{"text_encoder_norm_position": "pre", "text_encoder_head_dim": 32, "text_encoder_bias": "all", "optimizer": "soap"}
Rows from block 3 of the image encoder of a small contrastive image-text model, named by matrix and row number. Each number is 128 + 24 x the weight over its row's rms, rounded and kept within 0 to 255. All counts start at 0. Numbers have three digits each.
After each channel's rows are labels from the 100 images, of 14848, where the channel reaches its highest value: "top examples" is what is common among them; "colour at peak" is the nearest of a few named colours to the mean colour under the peak. Only what is clearly more common there than usual is listed. The data: cartoon faces. In brackets: how many of the 100.
# r30: branch 2 reduce pointwise conv (encoder.blocks.3.r3.0.weight, 48x192x1x1, standardized in use), inputs 96-191

r30.25:138149113118127170136119145121152128124145154137125160113114132105150122164105136123103125141153133105109178139118099124112130106129116089157138149098136085158150160199120163149098142083142123138110117162145120118162143109169123137133123098095140128122131121103117114109136134118114103131
top examples: beard (51); winking (36); surprised (35)
colour at peak: grey (76)

r30.28:131152124071108165126122144150132087117121112154120106133148086110157143146148161112108155085136154138129135100144160154117133151146139133165137130127158133132125130086144135107108131111115157174108156120134130174173151106103131099121153111103122128108154122159137156106188144137113143086
top examples: angry (52)
colour at peak: grey (73)

r30.31:125088132121088087131111203132137145132112141091108114165127113130137107144158147103092135133121164116093136118143129095137165110155117135130139102129112126125156150123149119114122125113142175152107177119162135149127132094150170132097167117125105115119131106134124093115178104111113107133
top examples: laughing (98)
colour at peak: grey (72)

r30.0:128093097182146164137154148122079114169139093160129141125142122177119097125133136099122114122124125146162100103096114126069123116146106133101137123163109123154106146158118140129128098119138102105160128123130113100128163130119105110104125144151135130163144095134107121143125109147127129132
top examples: sad (95)
colour at peak: grey (73)

r30.46:090124159153095125140148117146157125156138113151165133136140117120095121107148138113101145114152136130111089154144139144141145095119143138173134155130128166160116140125094116127096087104153174119094085116148107165112137142105166109151162118151109143091124102121114105104141130127115143125
top examples: a mohawk (52)
colour at peak: pink (40)

r30.16:110124096110122126128128134111125084095092123119148085115131109109149121113127144126131118173175147111110141108112158090106109159154138102108139116115159131134126148115118135120151133150116156102121130130111164139095133140127090146153092144139135158132105149096118148167106146162086116109
top examples: smiling (60); blue face (35); bald (27)
colour at peak: grey (75)

r30.24:158114124120129089138159143152150075121136107147154074164150156079171104125153144159071140146171124153122135116106120158097128121088150111139097140172133152133120151143099107141120109117060151129135119118083163166134143098126106121126149137132090151138166130146135150119116130147154155095
top examples: glasses (65); blue face (52)
colour at peak: grey (78)

r30.9:117115114159155170092142099165175141129125120101123132166122101107100133161127126085165154144143132136122157119125142107159161129130099147144172115127162102120118124128141092121099152132109115113166092133164167185145149154140098141153158157126133142135144131113147190165183118116141165113
top examples: a mohawk (41); surprised (41); white hair (38)
colour at peak: pink (41)

r30.40:177125174154082077136113135120115131151142131159134129151193109093121111135111126150153164117122097130114135149139107121177162123127106104136101140113113106154129135157148137131138113138106125124119134153115112150178111114115136131146110122120131126143107095111154127114113116127112100152
top examples: grey face (59)
colour at peak: grey (87)

r30.45:099164098116174166120127102068134132125129119088153180118148147124110125072126092118127119174125112135149116111145127146083140166128155106190103150103171126129102133106107136153143108156177131069137086192114140096123127125121120175116110112168117134164150130134134083140145097108122097099
top examples: top hat (40); pointed hat (32); smiling (32)
colour at peak: pink (29)

r30.43:098140156202122104156129100120125114085112148117121147131119117132114173097146138114143118147158119112134128196121110111128108166123122148120110102139085133135135097104169153142123142086119114123117133125185112150137157082160086089102158102153131145136123099117128132142082074140113133121
top examples: a mohawk (32); yellow hair (29)
colour at peak: grey (69)

r30.22:102071127101092089141116116115140153108155127123108100077140114119147114124139147106146111148102161131150139148142120100112107105172099146112120102092116105148113173067124128085136118131106123115114126146158079148144135132154113103093110150119125115132118118148088133114130094099080111129
top examples: laughing (96)
colour at peak: grey (87)

r30.21:174116142092123159063146137107098119120116126132135105135150090146151123121114138127132136148164122114126103112112130143073121127124112052129126111131170119135123103128150138091127130129134124134149126145110135121105152143117104120127147135141108142114124122140104172141170097154157151129
top examples: smiling (81)
colour at peak: grey (69)

r30.44:135128111118135076142130116134119176169147127176136120111126141111125119087155122118110123100122142116115137111117095120131153135143106150138174134128116079129109123185150160139089134139107147112131115119140140133140145130124107145163130182123155132124108109100108105176139048116121127130
top examples: surprised (75); grey face (48)
colour at peak: grey (92)

r30.1:103109113137126175105202174114098152155127133121116184108128121191165134157109106108098119112153134125132109099141136135116100106122126137113098090135105123172147121148122136102124100077137122115132145123155167132146133126127122099127159103131076118154104153111127132153128147111132149148
top examples: orange face (87); beard (66); glasses (53)
colour at peak: orange (36)